config.yaml
model: "encoder-decoder image transcriber"
dataset: "seven-segment displays showing three digits"
train_examples: 97500
image_size: 32
crop_scale_min: 1
horizontal_flip: false
translate: 0.06
color_jitter: 0.2
cutout: 0.25
tokenizer: "char"
vocab_size: 15
encoder_arch: "vit"
encoder_norm: "layernorm"
encoder_norm_position: "pre"
encoder_activation: "gelu"
encoder_mlp_ratio: 2
encoder_head_dim: 16
encoder_fused_qkv: false
encoder_bias: "all"
encoder_qk_norm: true
encoder_parallel_block: true
encoder_inner_norm: false
encoder_drop_path: 0.05
encoder_patch_size: [2, 2]
encoder_layers: 12
encoder_width: 192
encoder_positions: "learned"
fusion: "cross_attention"
label_smoothing: 0.1
decoder_width: 192
decoder_layers: 6
decoder_norm: "layernorm"
decoder_norm_position: "pre"
decoder_activation: "silu"
decoder_mlp_ratio: 6
decoder_head_dim: 32
decoder_fused_qkv: true
decoder_bias: "all"
decoder_qk_norm: false
decoder_parallel_block: true
decoder_inner_norm: true
decoder_positions: "learned"
decoder_cross_attention_every: 2
decoder_tie_embeddings: false
init: "kaiming_normal"
residual_init: "none"
optimizer: "adamw"
learning_rate: 0.0016
beta1: 0.9
beta2: 0.999
eps: 1e-08
max_grad_norm: 0.5
max_steps: 4000
batch_size: 64
epochs: 2.6
lr_schedule: "wsd"
decay_fraction: 0.3
final_lr_fraction: 0.05
warmup_steps: 800
weight_decay: 0.1
Rows from block 2 of the text decoder, named by matrix and row number. Rows with one number belong to one neuron. Each number is 128 + 24 x the weight over its row's rms, rounded and kept within 0 to 255. All counts start at 0. After the name is the row's rms in percent of the matrix's.
# fc1: MLP up (decoder.blocks.2.mlp.fc1.weight, 1152x192), inputs 0-191
# fc2: MLP down (decoder.blocks.2.mlp.fc2.weight, 192x1152, transposed), outputs 0-191
fc1.157 111 [126 159 123 126 134 127 130 118  92 119 141 133 152  94 142  80  93 136 109 185 116 137 149 158 168 105 136 109 132 102  97 139 123 108 142 141 128 102 129 162 166 109 184 135 120 128 117 135 201 120 118 147 135 138  98 150 147 151 144 129 129 120 131 126 149 119 125 159 147 117 114 134  87 112 122 133 137 132 149 109 169 119 114 132 120 164 157 144 162  99 165  75 116  89 138 129 129 101 120 137 140 116 111 135  79 146 140 122 150 150 100 101 149 150 113 100 105 106  89 136 110  99  99 111 131 150 122 163 180 124 116 136 126 140 133  94 137 122 129 130 148 140 114 122 144 148 167  89 101  84 115  75 117 150 119  92 153 136 106  92 175 130 175 124 111 112 192 145 113  63 121 113 110 119 181 108 171 117 122 156 148 133 103 107  96 111 121 141 104 130 132 132]
fc2.157 107 [172 141 130 102  92 100 122 109 141 112 108 148 132 151 129 161 149 141 102 134 138 153 122  96 124 125 106 173 151 124 117 113 130 130 104 170 140 167 140  79 125 180 164 125 156  91 156 155 112 132 142  92  89 124  83 117 130 101 137  93  96 148 132 148 119 135 123 129 138 110 129 160 132 107  84 129 136 134 107 113 142 151 106 158 168 133 119 152 104 130 153 126 113 165 100 153 113  71 145 112  96 122 147 120  94 146  99 150 146 174 148  96 149 128 146 127 108 128 120 114 135 147  79 152  77 147  88 152 119 176 160 132  86 142 123 133 140 162 155 126 109 149 156 108 126 130  60 130 103 115 115 106 156 150 143 131  69 149 161 146 124 143 115 118 159 139 149 141 161 122 125 144 108 126 143 128 123 130 133 150 150  79 142 112 177 119 124 133  77  89 127 118]
fc1.158 128 [104 144 162 139 142 124 144 166  59 136 129 149 135 106 121 169 103 137 137 145 114  76 100 134 171  85 181 118 117 126 142 115 155  99 132 113  94  83 140 148 105 132 155 129 107 126 105  84 114 118 185 160 164 122 121 114 145 163 134 165 125 118 135 155  96 146 138 157 133 129 104 121 133 112 136 161 131  87 122 111 127 142 134 133 113 124 160 146 137 107 123 114 159  74 161 110 175 114 124 164 128 148  92 180 112 145 125 126 122 107 119 124 138 120 119 123 126 119  97 140 119 134 121 113 128 138 144 108 157  77 115 120 173 128 139  90 116  99 151 103 118 148  83 147  86 136 144 152 145 138 143  94  94 135 113 106 151 142  80  79 163 121 185 109 134  65 127 125 133 106 121 132 134  91 155 110 142 130 120 155  96 126 142  93 124 112 159 136 129 150 129 132]
fc2.158 157 [161  99 123 113 189 101  97  81 148 107 120 144 148 178 135 175 150 150 128 138 141 188 146 101 123 102 108 134 113 121 113 138 112 125 110 127 116 128 109 134 171 148 133 133 150 119 150  98 123 150  99 112 130 110 101  89 109  80 136 118 126  85 118 170 118 142 115 129  95 133 125 122 120 134 117  93 109 155 109 115 136 152 119 110 130 128  66 117 155 143 141 120 123 127 115 138  94 111 137 128 132 125 122 101 128 130 135 132 111 177 161 132 149 111 141 166 124 160 138  89 111 184 105 189 102  79 126 116 124 141 148 140 103 128 147 171 105 169 173 152 179 159 129 134 164 135 129  86 110 125 124 124 157 126 121 110 152 125 143 148  76 146  94  93 138 154  87 112 144 133 114 142 119 120 119 155 143 149 140 120 168 161 163 104 121 125 117 116 102 115  95 176]
fc1.159 079 [138 137 119 108 182 159 139 166 113 158 137 124 115 139 170 134 184  76 125 106 111  97  99  93 147 124 140 138 106 133 164  97 101  76 149 134 176 158  86 174 170 101 151 145 133 123 160 158 123 138 111 113 110 138 151 148  89 140 139 160 133 163 131 110 139 135 109 138 137 133 161 124 113 133 127  99 120 105 139 132 132 115 150  95 119 137 125 174 159 121 109  94  96 107  97 137 162 158 112 177 172 104 130 133 135 135 145 116 147 170 111 130 120 129 175 118 113  88 122 122 135 124 126 123 147 131 127 117 157 128 115 146 160 133 117 142 137 145 137 130 139 177 129 123 160 156 105 125 106 138 138  93 128 180  97 147 161 148 150 174 146 127 117 123 159 114 134  84 122 124 127 117 156 111 128 126 167 127 135 112 158 121 114 182 116 176 151 104 111 112  73 169]
fc2.159 083 [ 89  99 108 135 132 144  83 127 100 148 158 127 126 112 122 146 138 151 124 147 158 142 109 130 158 151 147  99 120 110 143 151 127 124 144 142 122 132 130 111 133 106 136 100 148 127 124 107 156 111 173 136 137 119 116 114 147 100 121 105 117 137 134  73 105 132  78 167 130 155 141 148 104 152 134 108 160 100 137 102 114 128 117 128 149 113 127 248 186 126 132 108 157  80 135 111 143  61 111 171 128 117 165 140 124 127 129 128 139 137 138 139  87 139 127 176 113 147 131  88 148  99 115 104 115 133 128 104 133 111  62 103 174 146 125 106 109 119 124 116 104 109 136 121 107 110 154 135 169 160 109 126 128 100 125 123 130 187 141 138 115 156 163 106 121 130 187 132  85 123 127 125 152 107 145 141 142 129 142 135 129 111 106 141 117 125  75 144 126 136 156 128]
fc1.160 099 [181 112 135 113  88 134  91 110  98 126 148 163 135 120 132  71 131  81 101 138 136 136 112 161 141 122 137  79 162 173 111 138 105 111 130 157  68 111 102 134 154 118 123 144 134  99 137 122 154 136 131  94 150 160 132 110  96 120  96 148 161 104  97  76 120 101 113 133 133 117 165 120 137 139 106 149 136 126 146 128 169 166 114 144 138 157 138 122 188 124 123  98 169  76 114 147  82 112 128 154 167 141 119 131 132 120  83 127 145 131 122 127  87 121 169 123 126 136 143 109 157 118 126 169  87 127  99 103 154 158 101 166 153 132 133 116 129 132 110 143 127 148 156  96 134 139 150 107 127 119 129 126 143 129 118 117 116 133 124 100 126 148 132 140 195 156 185 123 102 128 146 115 134 122 130 144 147 131 123 110 120  56 127 173  91 119 122  90 129 144 139 136]
fc2.160 084 [105 118 134 102 143 130 145 146 155 121 140  85 137 113 155 157 139 132 113 125  95 162 113 130 124 101 127 123 104 149 141 126 112 129 113 141 125 107 156 121 105 117 157 156 197 105 140 134 116 122 117 142 117 142 150 127  98 152 116 167  85 102 163 116 129 116 142 150 146 124 105 132 165 144 107 112 141 163 107 129 117 123 141 120 205  85 162 172 158 131 102 180 122 142 128  93 151 111 111 138 127 113 146 128 129 129 152 167 123 122 118 102 105  97 143 164 139 105 116 140  72 128 117  76 122 160 169  81 128  99 119  65 134 168 106 112 102 173 118 169 120  86 132 125 134 125 130 162 126 136 135 105 166 147 131 166 160 112 123 127 132 144 107 135 145 160  94 134 128 100 126 110 158 106 111  82 137 121 121 114 131 115 164  99 176 172 146 151 154  95 124 154]
fc1.161 106 [145 105  85 142 136 108 121 122 144 167 172 164  99  89 147 113 172  92 156 118 116 141 103 120 149 130 105  84 122 137 154  57  93 138 114 129 123 120 141 216 136 105 116 151 107 159 113 108 164 150 137  84 135 181 112 154 123 117 146 164 143  74 106 100 123 141  74 126 147 126  83 120 110  91 148 130 149  62 147 125  93 102 129  93 115 183 107 127 139 135 136 134 101 130 112 112 114 152 126 130 118  94 152 122 154 149 109 144 154 129 135 158 107 113 138 158 184 139 121 140 105 136 110 119 112 112 123 121 149 133 121 166 155 144 110 106 156 131 156 113 148 153 145 113 118 138 141 124 151 143  82 138 119 145 151 121 115 104 115 126 113 131 145 111  99 136 156 154 121 127 115 130 122 117 107 151 111 165 121 138 141  84 130 168 140 135 126 138 135 150 153 164]
fc2.161 112 [117  98 136 116 122 127 149 109  95 152 100 125 108 130 137 168  92 118 109 161 149 124 160  93 130 185 118 121  85 148 138 110 135  91 143 133 122 134 106 129 130 130 132 162 144 136 119  91 191 112 145 175  64 128 139 139 108 138 137 156 102 152 145 135 141 129 155 158 140 111 145  85 127 181 121 160 138  98  85 131 129  93 143 135 162  91 111 129 129 118 111 144 134 122 127 112 139 207 144 132 129 144 129 126 164 114 170 153 129 126 146 101 153  95 106 109 160 120 144 123  76 127 137 112 153 128 154  94  95 108 121 107 120 159 138 135 132 109 133 112 147 103 145  80 114  88 108 139 129 174 152 149 170 107 170 144 108 116 108 145 122 130 169 144 131  98 131  83 133 171 142 154 126 122 135 136 119 140  95 119  79 136 155 111 116 117  62 135 123 126 143 123]
fc1.162 150 [109 115 112 112 165 145 156 155 102 108 113 107 120 109 116 101 121 100  92 170 144 157  99 134 150 126 123 109 119 101 138 115  66 102 135 108 153 114 127 116 118  83 125 154 119 140  89  85 137 125 142 131 117 105 127 147 100 118 150 166 141  85 118 142 137 143 117 128 160 140  72 140 132 107 182 105 152  88 141 120 108 145 136  85 133 158 118 157 154 127  94  90 101  88 121 116 154 106  99 182 151  61 115 142 133 121 128 119 109 145  95 134 120 142 130 111 167  86 126 151  87 106 133 124 101 119 146  91 146 112 122 156 117 150 123 103 101 106 150 161 170 151 150 136 124 132  91 137 142  99  90 120 105 118 115 153 151 132 142  99 135 117 132 107  88 142 121 151 157  95 122 111 162 153 147 142  93 192 124 115 170 153 127 107  94 139 146 137 142 117 107 138]
fc2.162 172 [ 93 155 105 121 169 155  92 121 116 156 139 160  97 120 113 103 120 114 143 112 123  99 122 158 130 118 139 141 113 135 113 156 142 175 142 137 101 112  91 129 122 130 100 118 199  99  95 115 129 140 118 144 111 125 134 136 126  95  95 116 118 128 132  75 153 129 150  92  80 112 164 103 113 172 115 167 148 169 111 169 190 125 145 134 144 103 113  87  93 105 122 127 126 131 157 170 103 122 125  89 109 168 112  88 129 134  97 113 158 116 120 150 136 170  97 104 139 154 138 123 160 124 148 121 166 138 142 157 162 142 133 113 155 106 127 152 135 135 104 106  93 126 108 128  75 132 149 122 146 103 148 178 113 128 164 107  89 110 116 101 145 113 132 136 153 143 140 129 129 123 163 139 107 158 116 120 124  57 147 117  91 100 116 115 115 152 134 112 100 162 138 132]
fc1.163 083 [104 144 105 107 148  95 130 165  91 150 151 144 130  86 125 109 147 139 132 147 148 131  67 122 151 156  99 161 132  71 174 130 128 110 151 155  94 104 141 137 134  87 162 161 139 173 106 114 161 115 137 120 117  68 112 126 117 150 127 154 113 127  95  72 147 101 107 108 145 143 148 128 121 135 114 116 112  49 187 120 114 133 142 125 122  93  92 135 169 135 128 120 152 112 137 117 148 102 100 151 158 111 126 146 141 112 142 119 127 145 117 129 129 105 166 129 148 153 129 155 145 138  86  81 101 129 153 105 132  80 137 156 136 127 124  97 118 143 110 145 118 127 101 140 118 151 113 105 108 105 111 115 104 109  86 108 130 136  90 140 142  99 159 113  90  97 166 155 127 117 116 144 120 108 148 153 125 101 137 138 107 124 149 124 159 158 112 156 153 182 147 146]
fc2.163 088 [109 100 104 129 151 165 135 172 145  98 150 110 125 123 131 151 140 187 153 112 105 146 134 110 155 115 130 141 141 104 106 116 126 108 145 162  81 146 134 155 143  78 158 150  98 119 123 167 146 148 125 137 173 141 122 117 114 123 134 104  66  86 147 146 126 132 100 116 152 141  60 159 106 110 165 129 128 140 124 116 144 120  95 129 113 152 134 150 179 139 143 105 116 126 116  87 143  79 135 122  88 113 111  95 139 111 107 142 107 108 163 119 136 153 111 174 110 125 125 140 142 126 118 123  93 107  92  92 175 111 119 123 175  94 110  90 136 151 138 172 172 101 141 177 142 100 177 122 118 135 149 106 121 138  94 145 115 125  98  96 138 141 149 119 119 139 117 149 131 151 110 155 139 119 145 111 177 143 104 107 118 150 127 113 121 148 160 152 109  81 115 136]
fc1.164 126 [106 120 108 119 119  94  97 133 118  94 134 139 138 142 135 134  88 183 121 172 128 134 138 138 112 147 150 111 159 123 104 138 137  77 124 125  85 140 106 128 162 123 138 135 131 139 126 114 140  97 147  93 128  95 165 112 143 111 122 167 117  89 113 105 140 110  79 170 112 107 131 100 155 131 178 119 115 101 113  95 115 100 132  91 158 108  67 172 189 130 141 107 139 158 109 150 127 120 111 171 179 108 160 107 126  94 132 127 100 166 136 119 171 134  98 143 148 169 140  96 124 136 137 113  96 142 112 109  97  99  89 127 146 145  94 165 126 133 170 132 144 160 131 114 105 121 147 116 100 168  77 111 167 128 164 111 100 144 109 135 107 142 129 108 174 134 125 132 102 137 124 139 141 122 175 124 111 148 137 133 103 110 127 115 114 120  84 144 131 149 122 161]
fc2.164 140 [113 155 154 112 172 128 135 111 102 125 146 172 103 107 164 165 139  88 124 131 115 116 139 156 157 128 136 130 113 142 156 112  94 112 100 137 108  98 120 130 140 125 176 108 135 128  88 101 177 133 128 126 108 186 107 143  72 141 146 144 137 158 158 116 129 144 182 116 103 115 149 146 144  31 123 146 128 147 106 130 133 109 117 157 148 120 156 136 145  97 128 143 148 128 159 107 132 133 137 116 122 153 127  79 123 124 129  71 125 108  96 132 101 108 123 106 134 126 117 158 160 152  93 127 143 148 136 107 136 126 105  75 116 131 146 112 141 127 124 132 130  92 106 120 132 163 159 133 106 151 128 131 117 170 108 113 153 151 135 107 158 116 144 119 141 107 138 126 124 127 173 158  89 113 141 117 182  66 125 145 101 156 148 109 159 157 117 156  99 141 173 102]
fc1.165 094 [137  98  94 155 156  98 119 134  96 105 138 169  87 145 151 129 178 152 132 135 116 129 152 110 169 131 146 121 149 123 111 119  97 131 139 140 138 126 123 109 137 125 165 156 157 142 135 175 122 151 167 105 150 136 152 124  80  91 123 119 135 106 152  95 156 102 102 134  91 104 117 110 158 105 140 154 104  97 151 138 107 109 118  77 105 143 142 144 146 128 148 139 138 169 132 126 175 109 152 119 138 115 133 112 159 146  84 126 156 179 150 162 137 147 128 155 114 146  98  99 112 151 142 139 156  92 122 144 142 101 137 192 157  68 121 147 133 129 106 131 123 150 101 106 144 142 146 100  87 155 115 101 167 176 152 127 114 124 125 187 122 159 155 109 144 124 120 125 125 117 139  84 181 146 151 131 127 132  88 142 151 113 135 128  96 113 154 102 118 111 157 159]
fc2.165 102 [115 109 126 111 120 162 150 137 134 143 113 120 177 114 109 154 134 136 124 128  96 142 124 111  93 128 162 101 127 137  98 143 143 199 100 101 132 136 154  98  93 175 127 108 135 103 167 113 108 125 122 142 187 103 165 101 122 139 159  63 129 141 125 106 167 134 125 140 174 169 100 115 113 157 141 149 120  84 128 164 147 104 132 129  72 133 168 132 135 112 165 171 137 125 136 118 133 139 105 121  80 130 145 128 108  77 121 128 145 143 153 106 141 148  90 144 138 148 148 102  90 161 116  98 184 129 147 110 118 106 112 103 112 148 106 121 128 140 152  99 129 123 121 123  91  88 135 149 137 106 104 116 123 127 129 135 148 163 116 147  86 151  68 124 141 124 108 107 113 126 121 105 116  87 130 152 147 128 122 145 112 155 163 144 111  86 131 101 147 101 169 121]
fc1.166 099 [138 134 109 104 170 135  92 158 107 138 130 152 102  91 141 147 136  90 126 154 130 150 100 147 140 107 123  96 106 139 158 113 124 102 111 161 139 141 107 193 142 135 157 110 138 132 102 109 158 135 105 157 134 109 107 123 145 154 160 151  62  85 143 131 134 159 100 153 125 101 113 128 105 132 145  73 116 125 140 106 139 125 119  99 138 169 117 123 132 123 129 141 168 141 104 116 111 148  57 112 123 162 114 179  96 102 140 103 125 135 125 118 165 171 120 153  78 140 171 180 108 111 107 112 156 138 114 133 145 148 120 149 170 143 132 147 130 108 140  72 133 134 129 140 120 132  84 127 133 129 123 107 134 135 110 138 126 158 123 127 157 185 154 116 146  98 133  82 184 111 113 151 153 112 114 145 131 133 109 119 129 123 164  85 146 140 104 108 162 155 147 151]
fc2.166 106 [137 112 154 151 112 114 146 134 137 139 118 120 129 173  81 151  93 172 154 115 106 110 171 122 127  94 161 162 152 106 116 128 180 129 133 111 134 135 143  52 119 134 125  98 148 133 126 175 100 118 130 130 132 129 170 112 113 129 112  83 107 163  91 121 139 122 136 165 113 141 172  89 184 133  98 137 117 121  96 164 136 137 119 146 117 101 144 139 155 118 125 137 122 134 123 140 123  90 155 119 150 114 135 100  96 116 111 130 126 108 168 119 106 115 123 185 123  93 142 149 190 148 138 119  73 110 109 126 115 138 137 101 105  93 116 129 130 155 124  74 112 148  78 128 104 146 132 129 143 150 109 113 142 144 122 105 117 136  98 116 144 156 133 113 137 116 124 162 129 169 129 128  94 129 110 124 119 117 150 126 130 131  74 181 156 111 183 143 122 130  72 134]
fc1.167 087 [112 165  78 128 169 119 145 138 115 114 113  94 147 132 160 141 136 101 112 134 109 147 105  98 164 130 129 140 126 132 138 140  96 126  97 115 127  97 142 195 133 108 128 131  96 138 114 142 149 110 149 155 116 129  80 126 111  93 116 181 110  66 112  95 116 122  85  95 162 135 105 136 125 114 148 105 144  95 153 130 105 115 147 126 130 170 158 173 129 166 138 130 128 117  92 114 152 172 101 136 137 121  87 139 128 149  98 119 104 172 115 114 175 150 171 163 119 112  79 135 107 131 142 138 106  94 135 139 130 128 139 137 109 143 119 108 142 137 163 160 142 128 126 175 131 155 159 138 139 128 119 108 167 124 160 172 156 140 106 143 154 154 124 124 104  88 148 139  93  58 120 115 134 116 119 182 140 150 109 119 150 150 149 156 140 106  94 112 120 122 123 154]
fc2.167 084 [125 150  84 119 121 133 113 124 118 165 120 117 147 157 116 114  92 155  97 151 147 159  67 144 156 212 132 120 146 127 126  98 121 105 127 163 118 123 134 124 127 154 136 134 143 138 121 158 129 113 178 115 151 146 163  93 116 101 132 138 122 140  84 112 110 112 108 148 144 122 123 115 119 152 126  94 133  90 120 136 111 151 158 105 160  91 121 217 180 168 108 104 123 118 136 120 134 140 107 164 116 140 143 121 145  98 120 125 141 129 164 135  88 133 156  96 132 117 127  83 103 111 155 100 128 141 140 100  82 124  73 138 119 142 122 150 123 127 147  93 108 108 134 116 110  99 107 169 126 171 164 129 137 128 168 120 165 157 164 130 134 114 154 140 168 115 164 141  89 140 151 135 114  97 117 154 114 125 139 118 114 102 152 147 103 144  85 115 153 151 121 136]
fc1.168 132 [172 135 130 131  67 129 111  67 119  84 133  94 153 106 109 177 146 138 138 153 145 167 156 145 156 126 141 119 179 127 115 129 127 124 144 133 174 148 123 138 154 123 134 111 130  98 129  81 155  98  83 141 110 124 136 150 124 111 131 118 134 122 186 125 120 128 118 157 108  86  97 125 133 123  99  64 131 138 121 123 135 105 141 125 114 145  95 126 163 134 161 117 161 103 102 111 142 105 139 145 128 143 122 129 107 105 130 128 154 163 137 105 121 107 141 116 104 172 121  74 156 130 114 118 154 116 109 126 118 135 107 120  80 110 133 138 118 102 170 147 152 138 157 120 144 109 102  94  90 113 129  75 114 157 126 131 194 142 121 169 103 137 167 133 118 147 149 120  93 106 109 118 165 120 127 169 170 182 113 134 138  98 145 125  84 119 110 110 123 134 127 150]
fc2.168 177 [124 113 130 162 158  96 126 179 156 128 180 107  81 109  91 153 117 141 149 119 110 120 134 114 107 128 148 155 121 111 122 152 116 111 156 124 145 141 149 133 100 112 149 145  93 152 100 138 121 116 138 152 167 140 147 133 108 134 131 147 100 123 159 148 144 155 141 118 124 117 111 127 131 138 135 116 126 150 170 138 127 110 115  88 166 142 181  96 130 163 134  86  88 118 140 114 144 176 160 102 135  98 137 159  88 136 160 109 111 112 145 108 106 131 132 162 178 121 151 144 109 110 155  90 132  85  89 117 124 129 122 130 160 112  82 140 141 125 109 107 151  74  93 145 169 125 173 158 171 131 145 162 134  79 121 119 104  87 122  62 101 105 103 128  94 123 101 150 158 174 130 121 148 125 127 104 130 132 130 116 140 156  98 156 122 158 127 154 156 116 145 142]
fc1.169 095 [102 113 110 178 154 134 121  82 122 132 168 131 111 160 164 120 138  83 132 137 148  84  88 140 139  86 107 138 159 150 109  98  86  78 152 129  87 110 164 181 143 155 140 138 107 143 156 139 135 182 157 143 110 144 130 172 142 117  79 135 155 117 150 121 131 130 117  96 157 116 119 137 142 136 172 122 157  99 168 105 129 158 135 154 149 135 153 111 149 156 114 136  85 100 139 147 120  85 128 108 135  91 169 109 120 125 142 136 118 130 114 140 105 104 132 172  91 154 115 131 117 120  97 155 106 116 140 134 113 110 117 162 167  98 129 135 188 150 120 113 144  87 118 154  94 157 136 143 142 137  91 145  92 123 147 125 134 156 179 142 149 154  95 109 108 124 143 142 110 135 128 148  98 122 151 130 121 115 111 104 126  97 135 174 130  99 141 121 126 164 130 132]
fc2.169 073 [112 180 145 176 112 124 124 164 120 153 135 118 138 137 111 131 136  94 153 139 168 113 163 173 130 138 160 161 144 141 124 104 139 131 127 109 121 121 105 116 133 114 123 100 101 121  87  94 109 148 107 121  92 143 131 110  91 126 132 128 136  96 177 128 124 134 160 109 167 146 139  83 116 154 148 118 120 168  71 136 155 139 148 149 129  90 151 138 150 110  94 127 123 142 129 143  97 150 110 140 140 149 112  91 123  94 103 134 107  96 112  81 117  98 106 102 169  94 129 115 127 111 148 120 127 142 140 134 112 107  83 144  95 158 110 141 101 123 125 164  93 142 175 118 147 125 142 144 100 154 117 126 170  77 149 129 101 107 139 145 133 129  99 117 125 101 120 166  91 125 167 181 160 146 171 141 124 152 145 131  96 159 145  71 140 111 143 163 107 101 113 173]
fc1.170 116 [ 59 108 116  90 145 120 142 153 115 118 143 149 132  83 115 164  97 144 135 125 120 129 137 130 183 132 181  73 105 156 158 105 120 133 154 125 114 109 181 154 128 106 144 114  86 158 136 134 151 104 222 135 149 141 116 124 143 128 142 170 131 102 133  92 158  79 124 150 150 135 137 134 157  86 137 165 146 120 136 132 101 125 129 124 124 115 155 136 148 101  84 107 177 117 133 119 140 118 164 142 129 130 128 143 149 104 119 133 152  95 136 123 130 112 127 145 111 159 101 127 105 156 142 125 114 178 142 110 135  97  93 153 184  97 113  92 140 167 149 104 131 113  79 131  96 147 135 142 122 155 129 113 127 142  91 113 145 180 101 123 154 101 157 138 116 106 125 146 126 118 110 138 108  78 150 129 137  98 157 144 141 105 145 113 136 117 141 138 127 130 142 126]
fc2.170 110 [108 108 106  93 168 132 117 128 150 137 155 133 147 119 129 109 149  99  98 163 116 136 113 145 106 148  87 114 130 127 119 145  87 134 104 100 132 127 110 154 134 103 112 149 172 119 110 106 121 128 111 129 136 122 145 108 122  97 133 135 140 100 136 106 151 137 104 102 126  94 105 127  99 128 163 104 142 106  99 153 177 103 157  74  92 150  81 145 139 113 114 119 109 131 107 132 132 174 119 164 121 102 107  81 161 100 111 154 105 154 143 129 126 159 115 170 143 174 162  76  96 127 132 124 123 124 104  97 138 110 163 161 108 179 150 157 131 110 149 147 187 177 150 132 137 135 115 110 140 130 137 160 164  85 152 109 154 103 127  90  78 143 113 118 101 120 124 102 136 110 140 114 157 162 122 151 160 147 129 113 138 117 143 119  87 133 102  92 147 118 163 179]
fc1.171 105 [138 150 137 154 161 148 132  98 119 150 133 137 131 127 115 114 132 123 126 133 150  79 126 176 166  98 201 148 156 118 158 156 156 145 137 146 131 111 133 133 156 159 122  74 118 138 114 123 149 147 173 150 123  78 154 136 131 156 113  95 164 102 105 103 121 142 129 169 151 152 126 117 132  81 114 152 142  87 149 129 124 139 157 150 108 109 158 134 121  94 122 113 144  44 148 162 175  76 170 143 106 140 132 100 127 159 139 152 114 129  96 112 138 146 148 108 130 141  91 131 154  85 125 100 144 140 153 143 116 104 113 119 111 124 133 132 140  89 128 129 111 138 101 121 103 101 113 118 135 135 137 104 118 117  77 131 136 165 107  96 149 126 138 156 101 111 143 122  58  95 123 136 109 134 128  84 121  92 114 146 104  91 154 103 152 115 151 105 117 111 129 128]
fc2.171 130 [137 123  86 100  89 136 108 129 106 118 145 112 110 139 144 131 130 115 116 121 140 138 146 117 157 162 119  99 124 126 151  90 122  81 134 132 141 104 109 121 141 113  83 115 144 156 135 125 156 115 139 119 105 116 124 166  88 138  94 148 151 154 123 135 149  87 145 117 140  93 190  71 117 143  90 101 135 151 123  79 103 145  96  86 154 136  96 158 128 144 137 103 117 159  91 149 100 165 135 106 134 118 122 122 125  87 142 116 116 145 154 152 126 111 137 121 136 124 164  92 127 127 109 121 193 138 136 134  97 204 105 121 143 130 162 128 134 131 138  88 102 123 145 108 154 128 109 125 151 151 158 174 206 105 127 137 105 114 151 147 113 133 135  98 140 132 142 106 116 177 103 111 124 128 106 182 109 112 149 128 156 137 100 155 145 129 128  96 114 173 146 129]
fc1.172 096 [115 131 110 142 152 145 147 146 105  87 144 122 115 120 139 147 142 133 137 161 154 147 151 138 141  98 127 133  82 120 122 136 102 128 124  87 167  78 146 120 134 119 103  99 101 108 185 116 128  96 155 172 122 119  93 181  93 152 129 166 100  89 159 147 149 174 101 147 135 136 154  75 158 127 139 151 142  99 149 131 137 104 155 144 158 141 149 158 132  86 117  80 164 110 109  77 181 126 133 152 143 172 131 143  72 118  97 145 124 119 186 105 167 163 153 120 104 129 117 162 133 114 124  78  97 101 165 108 106 131 110 139 139 116 161 123 120 132 141 130 136 117 121 145 116  98 117 142 131 116 129 132 152 153 136 153 157 142 113  99 173 136 135  73 112 124 114 125 109 121 105  89 100 100 107 138 137 147 149 127 135 120 148 128 146 116 118 137 119  91 128 131]
fc2.172 094 [128 120 136 119 117  89 114  90 155 125 161 145 135 125  89 131 130 116  61 101  93 109 119 154 104 146 138  87 160 145 119 132 133 115 118 158  97  79 119 146 177 138 105 137 162 137 119 104 116 123 119 130 122 137 151 131 134 123 170 124 138 134 161  81 127 156 106 143 106 132 186 174 137 121 133 124 153 106 110 130 115 133 109 125  92  80 123 206 145 140  99  90 175 117 162 135 116  91 149 133 143 132 124  77 166 102 135 172 134 126 154 131 115 115 128 174 165 141 162 106  97 119 133 114 106 141 122 102  98 148 118  90 108 163 155 145 141 106 159 136 107 134 160 138 136 102 139 132 105 135 149 147 118 119 100 105 146 148 132  96  87 120 142 147 114 107 115 110  95  92 140 138 100 123 157 123 203 134 106 136 156 129 116 131 129 114 112 153 153 140 157 138]
fc1.173 091 [115 133 102 145 137 101  97 146 140 109 143 116 136 112 151 151 147  89 114 122  75 141 114 204 116 156 102 125 123 136 156  78 102 134 128 102 147  83 118 170 177 127 120 152 160 130 108 127 133  97  82  92  87 143 103 167 168 115 131 111 126  85 132 149  94 115 140 116 134 108 105 149 142 121 147  94 101 108 111 119 137 158 112  82 115 119 129 150 148  96 147 141  89  74 107 146 116 116  93 165 109 125 105 131 120 154 119 126  88 117 132 158 119 171 104 158 158 135 137 148 118 134 142 131 119 135  77 122  98  93 103 103 189 146  87 128 119 118 139 139  96 135 144 156 110 108 120 121 136  88 109  90 145 115 123  93 173 133 115 173 150 158 152 129  97 139 129 119 114 110 133 128 145 145 122 154  96 144 136 115 140 145 115 114 145 151 124  81 128 132 157 138]
fc2.173 093 [128 127 153 117 128 138 148 131 111 129 155 128 145 103 118 135 111 122 121 179 109 102 139 102 191 134 127 112 111 157 174 103 134  62 155 146 123 137 124 134 144 120 150  73 126 155 129  91 179 110 203 128 111  99 116 143 123 142 146 114  82 112 138 120  99 119 129 168 117 108 168 114 134 123 101 117 110 130 140  92 114 119 122 153 131 122 160 195 160 137 137 118 169 112 166 115 130 136 161 106 206 125 150 150 138 118 129 129 106 123 139  99 135 129 116 115 124 126 113 111  81 124 101 148 151 147 140 106  95 114 100 116 111 120 153 110 132  97 155  96 166 102 107 146 131 128 126 125 120 131 168 144 134 138 110 107 133 137 136 137 136 103 188  78 141 111 108 116  95 163 117 137 115 114 141 140 138 128 106 154 147 151 136 117 192 137  80 151 125 140  99 101]